From a checkpoint of a small contrastive image-text model.
Model: 64-pixel images, encoder activation leaky_relu.
Training: normuon at rate 0.0049, batches of 128.
Rows from block 13 of the image encoder of a small contrastive image-text model, named by matrix and row number. Rows with one number belong to one channel. Each number is 128 + 32 x the weight over its row's rms, rounded and kept within 0 to 255. All counts start at 0.
After each channel's rows are labels from the 100 images, of 14976, where the channel reaches its highest value: "patch colour" is the nearest of a few named colours to the mean colour under the peak. Only what is clearly more common there than usual is listed. The data: rendered rooms with furniture.
# convs0: first 3x3 conv (encoder.blocks.13.convs.0.weight, 192x192x3x3, each kernel summed), inputs 0-191
# convs1: second 3x3 conv (encoder.blocks.13.convs.1.weight, 192x192x3x3, transposed, each kernel summed), outputs 0-191

convs0.173 [131 129  84 114 108 187 206 127 147 129 144 109 168 157 135 153 136 168 130 117 125 138 120 136 139 125 146  88 131 181 173 163 125 131 180 154 172 102 139  96 140 179 142 143 126 153 173 126 109 109 109 124 132  47  41 121 122 167 143 107 139 186 109  96 132 164 162 149  90 130  75 158 111 196 158 136 146 112 140 105 144 124 150 158 132 133 170 126  52 133 135 110  90 158 172 143 149 137 144 136 113 102 151  16 116 153  98 158 124 154 148 107 133 149 102 118 176 142 107 130  94  95 130 116 165  99 120  90 137 113 157 138 142 106 112 124 133 131 123 107 148 136  51  95 154 177 105 146 139  81 103 166 142 160 132  95 133 114 101 117 109 128  97 138  90 149 103  83 132 126   0 196  86  95 141 141  80 112  90 149 182 111  83 125  90  38 162 131 104 127 132 181]
convs1.173 [ 78 151 163 135 134 177 123 140 150  94  58 189 127 123 144 135 155  86 176  97 116 111 160 149 146 124  85 121 170 111  64 102  99 108 103 133 141 144 112 163 157 175 113 100 146 137  91 141  84  92 132 130  79 208 157 157 117 176 110 121 135  98 126 140  94 100  95 109  69 139 114  63  83 145 119  99  64  91 157 110 121 104 144 149 150 103 136 111 211 132 106 121  54 119 123 174 105 112 112 100 127 114 117 230 143 150 135 120 110  84 147 172 128 150 135 168 113 117 134 165 157 106 121 144  79 175 116 150 171 150 160 132  97 100 193 143 155 127 129 151 121 112 105 182 125 101 124  99 187 174 144 106  62 121 181 135 183 126 145 142 142 101 148 124 106 147 165 102  86  79 186  92 142 159 101 106 149 198 178 161 168 139 153 100 111 158 134 116 123 109  79  82]
patch colour: brown

convs0.73 [195 118 148 126 127 159 255  13 138 143 185 110 124 119 145  87 176 182 201 122 137  77 129  60 136 127 148  82 149 111 111 139 126 115  86 120 103 131 116  77 135 138 103 145 105 119 137 121 109 145 149  96  96 100  76 108  96 127 110 141 120 154 105 136 141 111 175 114 119  94 157 119 114 148 141 111 119 134 139 118 131 136 144 187 164 128 120 136 133 141   0 139 123   0 110 125 117 136 133 177 134 116 119 108 147 128 113 132 144 119 102 158 110 125 126 135 159 126 125 149 132  90 145 105 139 158 131 136 227 148 116 131 161 124 149 134 133 140 138 136  98 113 150 143 162 133 139 116 139  94 148 116 118 141 113 128 115 117 143  60 130 126 126 123 106 104 130  58 184  50 141 136 166 145 137 190 137 142 118 150 146 129 110 140 150 120 131 152 142 106 132 129]
convs1.73 [102 126 140 121  23  90 255  10 127 111  93 106 118 100 117  95 151 208   0 119 130 119 136 118 114 133 123 129 161 131 133 113 144 103 113 126 148 114 137 126 117 108 133 145  99 110 121 136 117 107 128 135 132 114  93 107  88 122 131 144 131 133 109 121 128 132 109 109 138 104 104 148 181 144 123 131 159 117 101 180 119 161 150  26 134 162 138 204 110 174   0 158 159  23 118 139 118 103 142  98 125 122 149 128 133 132 122 123 131 119 112  89 119 140 109 124 108 147 104 133  99 122 120 104 105 138 124 112 149 125 120 135  98 121 138 150 104 151 122  89 112 125 130 116 146 117 112 110 156 147 142  88 135 129 140 135 113 170 132 174 135  97 149 127 122 118 119 125 120  76 101  94  89 132 124 204 122 126 132 147 125 186 154 114 137 105 145  96  97 129 141 154]
patch colour: black

convs0.115 [ 66 130 187 125  94 107  38  84 130 151 172 161 183 136 150 124 109  88 165 178 146 121 152 108 149 117 134 103 112 196 173 122 162  85 169 168  91  99  96  91 110 173  94 123 110 119 173 167 139 132 101 127  97 148 132  98 141 116 114 136 122 143 150 120 131 151 109 120 150 214 132 130 154 148 175 138 120 162 172 119 154 153 149 126 153 111 160 114 159  85  60  77 162 119 228 181 151  88 138  68  89 133 156  83  72 127 143 114 159 177 130 152 142 150 132  25 107 158 126 160 155 159 127 140  85  87 123 115  85  74 114  97 105 141 122 146 180 118 134 141 110  83 112 149  84 122 113 103  97 175 102 127  77 104 115 140 114 133 137 110 131 110  93  86 153 108 124  95 132 151 159  94 156 157 135  91  74 175 152 140 133 155 187 116  99  77 148 135 167  97 115 121]
convs1.115 [157 170 112 112 152 170 159 160 119  24  99 110 176 151  59 163 113 147 115  51  90  79  57 124 112 124 125  45 135 102 101 188 111 125  95 101 161 134 101 102 108 127 160  95 208 168  92 110  74 191 194 128 146 130 182 140 143 146 147 102 156 123 143 139 133 129 134 135 157  86 142 147  90  70 131 175  92 143 129  86  79 138 122 103 104 162  80  97 108 147 148 169 115 113  82 122 148 135 101 123 144 121 158 107 177  89  87 123 182 104 155  99 118  93 120 142 194 105 103 117 157  74  94 101 137 152  97 131 111 127 147 130 147 156 163 125 103 111 112 129 179 132 109 141 123 116  99 106 124 141 153 133 166 198 171 138 123 112 110 155 105 112 123 135 115 150 163 177 136 112 142 196  89 122 145 146 152 127 170 183 141 135  87  99 165  97  88 113  70 178  95 140]
patch colour: brown

convs0.153 [100 159  76  79 129 132 124 119 132 197 163 131 163 157 166 127 140 114 133 167 116 102 129  96 103 146 156 148  84 140  74  82 146 185 144  84 163 165 193 175 134 129 155  83 170  38 186 106 112 116 102 135 138  99 121 123 123 105 137 165  89 122 124 115 149 131 104 113 154 119 160 149  92 183 137 169 209 153 166  94  88 131 114 154 105 149 170 172 119 155 115 122  76 193 120 115 130 137 142 100 150 161 146 142 137 144 134 127 146 134 160 134 114  95  72 163 132  76  96 120 203  83  78  88 218  77  94 135 152 115 116 154 110 135 133 156 118  90 102 147 158 122  96  87 125  99 152 151  89 163  79 151 120 110 118 129 114 156  99 130  99  98 107 108  66 123 112 120  84 137  90 154 136  99 180 195 180 123 190 116 139 154  74  70 115  73 115 115 124 157 104 129]
convs1.153 [169 109 131 190 152  94 131 152 198 228  97 143 110 126 107 129  92 119 132 115 189  74 189 224 177  92 127  86 128  94 124  94 107 154 112 146 101 115  94  91 150 155 121 128 147 135 122 155  96 133 115 135  93 141 112 135 133  99 127 120  75 111 115 121  84 145 104  76  89 142 111 108 114 153 121 115  92  69 117 115 175  67 151 147 125 117 112 145 103  73 126 158 119 176 158 162 134 173 148 133 160 103  93 155 147 128 132 105 131 143  81 144 104 133 136  89 119 138 123 159  98 170 140 110 168 153 204 139 123  39 134 154 144 136 152 149 142 219  86 164 137 110  81 131 158 148  92 134 171 143 176  88  73  78 140 121 137  99 161 166  75 178  64  88 118 110 123 136 146  82 160 109 134 153  75 160 138  62 130 139 105 162 167 130 137 125 103  96 107 122 102 108]
patch colour: grey

convs0.84 [149 190  96 160 136 138  27 134 215 142 146 181 136 156 142 155 138 150 195 118 151 130 180 218  93 110 128 131 126 114 110  85  99 108  95  79  78 111 102  92 135 166 129 118 162 131 144 103  98 132 192 112 125 123 165 122 121 100 119 108 124  97 121 138 123 136 131 144 153 117 144  97 145  93  85 113 183 134  91  93 113 162 142 138 153 125 129 195 110 110 144  99 165 137 106  98 164 133 118  97 149 154 141  76  94 115 136 105 151 147 119 168 125 159 123 123 141 132  76 131 193  92 135 110 142 135 135 114 103 109 182 164  77 149 116 134 153 125 132  75 115 170  76 142 157 131 119  97 100 132 224 129  55 102  78  79  96  88  82 186 101 120 106  99 134 111 123  71 136 144 142 183 166 103 130  93 116 141 146 139 145 124 116 102 136 114 141 103 112 255 146 134]
convs1.84 [151 132 163  84 192 113 255 226 133  75 168 166 147 144 150 104 186 149 116  96 130 188 133  74 118 131 111 157 136 106 119 112  97 159 118 126 117 154 114 134 146 113  96 117 124 140 123 118  81 140 152  93 190 109  72 171 106 118 150 171 139 126  84 123 150 121 163 124  79 137 104 130 157 137 117 125  78 131 124 139 160 148 182  64 129 201 121 122 111 163 242 127 107 178 149 167 132 143 131 125 118  82 111 145 145 136 114 114 124 115 125  98 116 154 155 130 162 125 127 124  78 181 159 123  84 145  82 134 205 100 100 126 211  95 117 102 150 175 113 145 114  82 138 137 109 136 145 128 151 115 134 125 140  98 104 160 141 160 128 124 109 139  96 122 156 100 169 185 180 221 129  91 101 152  80 132 121 113 127 143 165 108 129 140 110 148 156 120 117 121 114 138]
patch colour: brown

convs0.18 [120 103 118 120 161 107  95 112 124 137 131 140  85 194 139 106 151 140 149  84  96 126 134 140 121 111 107 159  78 135 131 135 121 136  76 143 130 193 133 119 186 134 219  92 199 128 206 137 109 156 174 140 183 113 108 133 145 116  91  33 134 115 111 115 151 165 140 166  95 106 114 103 119 111 112 165 156 130  82 127  80  85 166 177 198 105 118 148 194 158 130 115  84 114  84 123 163 173 123 113 116 128 116  74 123 144 136 138 114 121 130  91 101 126 107  30 182  81 177 126 135 106 134 136 104 131  75 134 126 159 133 132  44 143 173 116 140 134 127 143  99 113  90 135  87 104 152 139  90 136 212  96 111 114 104 123  98 166 104 132 156 151 114 121 150 102  71  97 117 162 144 115  65 138 185 111 170  90 123 155 197 154 130 127 112 163 165 132 160 158 143  95]
convs1.18 [148  59 104 173 122 167 121 131 104 158 126 153 132 104  80 106  87 192 147 143 154 155  74 160 146 162  92 121 142 162 109 137 115  71 188  59  72 133 161  87 114 163 134 214  56 117 200 124 169 172 104 132 195 101 118 127 113 159  87 164  80 121 106  93 107 106 185  89 140 142  94  93 181 141  97 126 106 183 140 129  98  93 134 175  78 157  83 180 139  75 190 117 134 159 161 101 136 114 103 138 115 122 123 133 110 127 142 139  89 147 106 124 138 173 122 157  57 164  84 148 153  92 129 149 155 116 110  82 187 130 125 124 202 113 126 173 124 107 110 133 157 144 151  88 157 111  89 135 165 133 182 127 115 178 184 133 138  65 133 172 149 147 131 117 115 151 117  82 145 139 145 162 138 135 104 173 148 159 164 121 153 117 140  90 140 105 138 112 146 108 139 161]
patch colour: brown

convs0.185 [123 125 142  90  93 173 172 146 146 156 123 151 124 179 173 193 110 124 109 148 111 143 127  64 155 163 180 139 118 159  55 143 152 142 110  43 155  42 155 102 141 150  74 140 210 163 107  94 120 144 188 168 144 108 113 146  94 115 127 156  86 147  92 115 105 132 170 105 144 116 125  88 175 158 115 132 125 138 103 102 104 136 126 147  96 147 106 118 120 151 132  89 107  76  86 163 145 113 190 134  94  99 159 134 132 118 133 137 136 122  85  42  87 178  68  87  98 127 149 106 143 188 117  83  98  85 112 166 153 147 119 131 109 105 121 160 131  87 102 111  97 131 119 126 119 152 158  97 152 133  77  86 156 203 188 166 131 146  65 121 112 100 155 144  69 134 117 158 152 194 118 175 151 169 112 111 133 142 155 153 108 180  63 129 157 109 121 124 135 103 158 136]
convs1.185 [138 150 121 119  72 159  90 132 137 131 113 113  92 180  90 115 202  79  99 167 154 100 186 132 101 160 118  95 130 142 164 114 136 135 127 132 140 179 101 138  91 137 130 138 177  93 152 118 134 149 151  51  51 171 132 116 120 136 148  92 103 118 172 190 118 155 108 105 132 100  84 163 147  77 115 171 146  90  60 140 122 132 183 186 129 114 111 136 157 161  59 109 123 155  88 131  83 152  95 147 202 151  54 110 116 201 153 141 144  82 130 146 110 107 101 117 122  97 104  96  96 181 178 135 171 153 121 113 119 122 121 191 130 177 123  55 121 188 116 158 117 164 100  87  74 111 116 111 128 104  96 107  87 113 181 123 144 122 140 114 156 110 152 100 112 153 133 106  78 106 142 122 133  88  63 150  84 149 147 167 184 123  95 104 140 111 113  69 111 159 151 117]
patch colour: black

convs0.6 [105 128 167 115 154 159 120 128 146 141 113 172 184 152 187 130 165 142 109 118  83 138 143 177 126 112 145 160  92 121 112 157 157 141 124 132 133 194 170 148 129  99 136 162 199 181 155 135 104 146 117 150  99  97 108  92  86 128 153  82 157 159 113 124  98 140 110 179 120  89 140 165 118 157 111  86 101 127 108 108 145 122 138 184 171 129 145 123 153  90 147 138 101 209 153 135 140 127 123 137 167 141 184  88 113 161 158 142 150 144 130  79 123 136  74 143 167 117 191 115 122 117 117 108 121 166 132 152  66 110 190 131  88 184 128  71  80 123 146  98  82 118 155  88 177  94  90 108  92  67 149 131 156  74 136 103 102 113  78  91 113 105 126 126 108 142 117 123 173 196  74  79 111 144 151 128 141  34 180 111  94 128  74  64 155  62 144  70 130 132  84 103]
convs1.6 [153 163 114 137 153  96 126 106 174 142  78 144  96  57 143 149 107 152 131  28 120  86 113  90 159  89  82 102 120 146 126 117  98 128 138 165 157 108 144  73 126 116 118  73  49  67  88 105 184 168 109 173  99 129 109 154 162 136 150 205 129  82 120 150 125 127 135  88 140  96  94  88  59  86 149 138  65  93  93 150 117 165  73 165 114 129 129  63 170 114 141 104 167  87 119 149 110 117 102 111  90 136 106 183  85 130 117 133 128 106 135 161 162 133 144 105 170 158  86 100  95 162  57 172 104 109 103 157 185 107 141  84 125 108  90 163 132 140 148 168  61 136 148 140  77 139 113  97 112 163 147  84 132 135 109  84 142 123 157 129  85 144 145 101 152 113 124 114 148  95 136 166  80 132 124 109 172 103 120 119  84 177 156 194  98 125 141  94 123 117 103  91]
patch colour: brown

convs0.142 [ 65  97 122 161 161 108  90 171 120 119 106  92 146 153 152  63 122 102 153  76 131 159 156 143  75 112 122 140  92 102 114  90 137 139 103 168 141 181 158 178 137 139 163 131  98 109 140 168 127 139 125 142 131 199 146 124 111 181 125 183 135 120  67 136 112 151 129 130 164  92 158 100 151 103 171  78 163 154 109 130 141 130 139 178 136 153 149 161 130 107 151 151 156 141  94 171 168 150 135  94 130 131 117  76  72  92 166 155 125  69  88 106  52 129  68 133 176 141  48 160 116 104 173 144 142 147 188 145  89 122 137 116 113 169 141 153  80 136 176 102 110 135 178  60  23 150 118 133 107 106 204 133 124 105 145 121 109  96 116 171  84 129 112 193 169 152 157  89  84 136  68 132 105 171 131 138 126 122  96 112 115  96 162 167  90 139 134 124  94 125 127 103]
convs1.142 [176 105 119 103 144 178  96 111 174 105 101  52 102 153 117 209 102 173 154 166 127  98 121 120  98  91  98  89 127 167 184 172 102 110 127 105 116  50 152  95  93 116 129 173  97 127 127  82 166 176 106 185 144 191 104 129 159 115 146 164 150 187 106 141 167 138 127 108 145 129  95  86 139 106  65 135 146  69 117 159 160  97 130 175 183 119  97  98  96 107 134 137 147  93 132 101 121  99 122 151  66 103  65 130 162 120 115  95 123 137 125 108 108 153 128  81 106 157  73 103 113 109 120  94 114  93  48 137 156 145 111 100 134 129 156 169  94 121 128 185 110 134  74 149 176 101 177 122 145  85  91 165 123 105 113  75 106 145 121 174 186 131 117 122 123 107 171 162 191  96 157 114 126 100 136 141 130 100 102 133 226  72 122 112 153 113 137 136 153 151 119 133]
patch colour: brown